config.toml
model = "masked image model"
dataset = "simulated grey scan slices of phantoms with and without marks"
train_examples = 245000
image_size = 64
crop_scale_min = 1
horizontal_flip = false
translate = 0.06
method = "mae"
mask_ratio = 0.75
loss = "mse"
encoder_arch = "vit"
encoder_norm = "rmsnorm"
encoder_norm_position = "pre"
encoder_activation = "gelu"
encoder_mlp_ratio = 4
encoder_head_dim = 16
encoder_fused_qkv = true
encoder_bias = "none"
encoder_qk_norm = false
encoder_layer_scale_init = 1.0
encoder_parallel_block = true
encoder_inner_norm = false
encoder_drop_path = 0.05
encoder_patch_size = [8, 8]
encoder_layers = 12
encoder_width = 128
encoder_positions = "rope"
decoder_width = 256
norm_pix_loss = true
decoder_layers = 4
init = "kaiming_normal"
residual_init = "zero_last"
optimizer = "soap"
beta2 = 0.99
lr = 0.0021
beta1 = 0.95
shampoo_beta = 0.99
eps = 1e-08
precondition_frequency = 20
max_precond_dim = 512
one_sided = false
adamw_lr_other_params = 0.00078
grad_clip = 3.0
l1_shrink = 0.01
steps = 12000
batch_size = 128
epochs = 6.3
lr_schedule = "step"
warmup_steps = 600
weight_decay = 0.3
adamw_weight_decay_other_params = 0.05
Rows from block 3 of the encoder of a small masked image model, named by matrix and row number. Rows with one number belong to one neuron. Each number is 128 + 32 x the weight over its row's rms, rounded and kept within 0 to 255. All counts start at 0. Numbers have three digits each.
After each neuron's rows are labels from the 100 images, of 14976, where the neuron reaches its highest value: "responds to" is what is common among them. Only what is clearly more common there than usual is listed. The data: simulated grey scan slices of phantoms with and without marks.
# fc1: MLP up (encoder.blocks.3.mlp.fc1.weight, 512x128), inputs 0-63
# fc2: MLP down (encoder.blocks.3.mlp.fc2.weight, 128x512, transposed), outputs 0-63

fc1.97:146187108085140144149128125135127119121126089129125137109143163123081173122113118161131163106137160128149116220143125127087113200152118119137114094147117158127115152151092114141122115133128134
fc2.97:167092152107120087094131116120179125176117127120127103109145095090123074124126153131091070123163125126064128101122133089176197080086092115139190163108120127120158109181174129135126124122080129
responds to: noisy; belly

fc1.248:129125126129132119083148120129135119127147133162176194070131081137143148094096089138124133126178088095094192096110113054079155077113161197104137162078116129078124131110098142068152152035102155
fc2.248:161090090172137120109096178135129098082132122109084105136143166120148087150091139143086094126094094147100031162149135150162100186128109127141128125161166126178149094131107231109176117183101137
responds to: streaks

fc1.157:085154126056113130084132155094115103127158137131156114171131126102126167089152191122154122126102067139179151093113138177054142117087126092033170089093110142137088148119111138099125105114094120
fc2.157:134107121139166129125093121124152127134122105140127136126170099148146125132176136147186132145087136133128098148123112091133129132129138115182079131099181129131133128119141130162077164149203094
responds to: chest

fc1.350:162135092138170102148140042142124084123175119143107112103173180136142055134155128086133080110124150122120203117153136178112116220144111130128125122143183135103146113130100074165130125168138178
fc2.350:112061213123071064096128165095124130163162112136177130126129100132126118161168101147116160123160151119164157148060153046086177098163140213124112079195144085192133118129185154124128145129131096
responds to: low contrast; noisy; head

fc1.359:177069128125128074128145142148111112133104128099166206111099133078121127127099166132138127136135088119135100103123018130133171158109140137141114121084125143155116130158118131101100130100144057
fc2.359:058167115101137183095168144083129064186136119142067125128125102173153181149149166128140143117152134146148166170131142144101139130097088147070149147181114171111150136038124134119117095086123180
responds to: limb

fc1.102:120138106122177121129125180106144103118140075116171152100158096146154174084107116114146108070123127122092202131203206127163127140126113123133135158049165150191202135106157212137151125144134104
fc2.102:120127123128131177089134141183104118130144177160120066121085151134111074161132196097140131129199098164151115125107077117051077116091105135135125099146093131079128030167126078153080129122151138
responds to: head

fc1.108:201143118146133127117127131146130097128134107128142161127147114138142091085075144131115197077160170126125164138087138114140135114142114091151085152164187027122169102158110104082151107137148132
fc2.108:077170152086141125121094117068134128152113151131142128131121118161080138127192112090187105115084146143115057125193139133144153109109117142118130107112124143130077155130164138171099138106126154
responds to: noisy; low contrast

fc1.258:186107146110069200149149159091189152135057091128116213088143163149132112064124132076109167092155177139152174163154120135115130156124156131061136113158136152137109084111129174086145172072119146
fc2.258:097157146114145113167123057155051133120206118142139088184093071132158102153134116152155096148094082128116057135129174133177129125135125179150102114137117129134129144138151076178085129217129138
responds to: low contrast

fc1.371:217141070169114122129110144059102142130113102126150158185120106116072111162132210154121140120121120138110139142229118150120147132130133114209107125120133119107199118120130097106097104104132097
fc2.371:078126199096114097124069063150143115122136114082137078091144116138149137082117093102179048182129128128131157122078138131103127088123116158087152087181098130160052146138142150128141140124127127
responds to: noisy; low contrast

fc1.143:121109177137128110089128132163110093124133219102090148097141129124179122113057127125185097171121138075137080128152165089127161128112129123161181088119168186101163105147145180046131122140101104
fc2.143:174080121126106115135147141109125126198126087119134135094152134119164109132180130063140120066126137144160182112130068129154133109138156121117169159122122116199127202165165093172116112097132130
responds to: limb

fc1.168:158117074137051076131128127105117127120130128112126107093139108116148088073129101106142144108104156102131210132144122136074107100146105161130120067204151122168208122066056131083135152140170106
fc2.168:123121127102131134129152117127085079150125102116096173163128198128133181152112131123152047128154128142071069127070097116115189138120140199166127107143101209122128119134128094148127104131054118
responds to: limb

fc1.86:103078125098150066054163120145133186137053135125178132107119119138147152211161160158108096122122159125086149102128162125118168130129112195174128103118165150139135144122128142105128170199122112
fc2.86:128130115148152118228097091113139135125125125095126136157121158123109118099119145141185194143166133077155115105168102098110120135114148151116170096148128109101167145088145133155064119087111117
responds to: streaks

fc1.51:113125142130205101128113126146126051091129116176139122101099112124144086118117125126129089155182119128138101103137123106140183118115219081163107140128157117132115112160133132115075128102129132
fc2.51:145101170148096162059153086137102175178120137141081128128168135096143130098125120125099135103089148128081164113125127122092102134131105130137173148127106202141130128171117176123232072146103101
responds to: limb

fc1.104:119110092132148141135086174125096147081134101168154129152090115119161129064096140125149122094165062134097124084144095143120214112065193157128111189142134211106128122095128106093178154130139163
fc2.104:142096122131060155149142133068105178152148168146131075120156143141135111102138129125160089135126115108160110130105128110136077117188046119128147163106137043125128125151131106073123125126162183
responds to: limb

fc1.173:211160130104096157151159165140155098145047116131124169170157119156097140111119122125107128110145152052133212202172120124200093118176118115128137124131194058109131113127109118111136064199127145
fc2.173:090130130131190138188112129069121156151207141131123098120102123104175068149180156131173148124151057131161112094113126175101138143146130118127125098203129166134101141143161133157083185093128081
responds to: low contrast; noisy

fc1.278:043176160119028130068058105128119161125140133158109145122148164124122151129130131127165118152104149130130129134102083111176123131100172100143137110127102134053076141160188116140129200182147177
fc2.278:220084131091198120165191102122068050178131132119138126118125111147123155113113076155164221176127098092131130150161150145100146089146100124078127143138187115163161112152070141091142112112124138
responds to: noisy; chest

fc1.129:129071117147062129132086185143167103181157213171152071123119136136136131128216192147140065131121110168152129169131095138194062096123089124231143084120138185108118091129085099080076114184130107
fc2.129:120130146112122152113171134102143190124133108137150146087135102150073131092076042132146118130095125112131125118130123113090205116147109091051133158130139138114118134137140083126255109105146168
responds to: limb

fc1.128:069169094120125127151150130143059090133130139122125200077100122104127119112147127136115120106133129062041145072116142122163120053110087122128127125124107124093066126138175172099113159125204081
fc2.128:195106116161144127126128175187197104126140103105138075169150104118129111149123132123150138184128119128122122156135088073116176163086127119124134131153116126166163101102069086177131072126077133
responds to: chest

fc1.95:086138121151089123137154147133149142114126017105203142125158155137116121119162096138148079106124137131080178137091043131128176140140177128130105163094105117100068149117106134125164233138135135
fc2.95:130107133143154135128070091121048133113120205159121127123130105131087132131074116112132168113132090112131089145230171157111118100104037135106127134194169131135133123144125129111098051132082145
responds to: noisy

fc1.466:124139125121136088200125052186193176128065147117126127134115098111182129149154121129167092120190181118146126077179148117071163129108205119119129133132127105125113129115148164115078144082112154
fc2.466:134142125086111163042119237114036121082201065158116107188163170136052126107144154093135131140120091150134135128132124128175117134129047127118146141131095135136137119118096112144132148179117099
responds to: head

fc1.232:125131112125128110078136106092171126143123121044131111131172144125223167141062140127096154119134103165118207105128104126070186158150097066135117131127109145142104198136103154172210103152097130
fc2.232:156115155137122122136165177138164136115120143170153177150201094173054122141175144131179121136128090128108134149124134108181125080115131122125089130116112115166174105125117103124079127084159082
responds to: belly

fc1.317:106125131151132133137073126141117180139124092000198122158176128166130106094118129120177082154181095137191090128128067200179149142127137128165173102139125109146139149128134150135114157112174109
fc2.317:128120043126117134071092132114130093129119112122168122128127132122116126104137154090052044178031147121050127085052189139101129110132138152127127153114147126064108179109124104110131113109114126
responds to: head

fc1.415:131116107152127196135125093100125166135133063126160127129129070181112127123133124161117163146144105129205147110123112114093170025136165129169051170110089134113125150060138181127075128073123118
fc2.415:130125158086148136103125160091150162196101188099118095185130178106146147083117101175137107039139146147033094218103141119161108144134154112123170125135129134144101109111105146160128149176139117
responds to: streaks

fc1.64:127109126092120123184099150126121093131111106096138126158087110121148029127127108131159116187160163126100097130127169127133133135116148133120132182107095104103085126111138135138160099000153124
fc2.64:098164163168112137129146117134128142112087068147092113132157121139125209167121158128128064102123115122149116157113100124122141147125156123108114091132120183154179049139104167121089140231055091
responds to: streaks

fc1.277:104105166140127116127139100188151138122149159121153173087106112137201102193170134099139112144196128129143137152213122052078177095105093128128153169091134137153122142137128128072142147141098108
fc2.277:142121101168112093146141147158135159134113118132136139221139107110110166096197065188156134094082097131140105130126141112122135140124127168151177089167112139060161111059118138174018116128131129
responds to: streaks

fc1.275:126101205081145094120122143130165079092091118078196068086128122156119132097116125194150140139127102107130139106113106077158102129139122098081130110128180126099110197127157169118102128090132104
fc2.275:096171133213164106128174128148090130163158124130030164128128130109143160155127127193120130124129147105140138114149129167149146126157134176175148160129051106092113145103121091125114107154157131
responds to: belly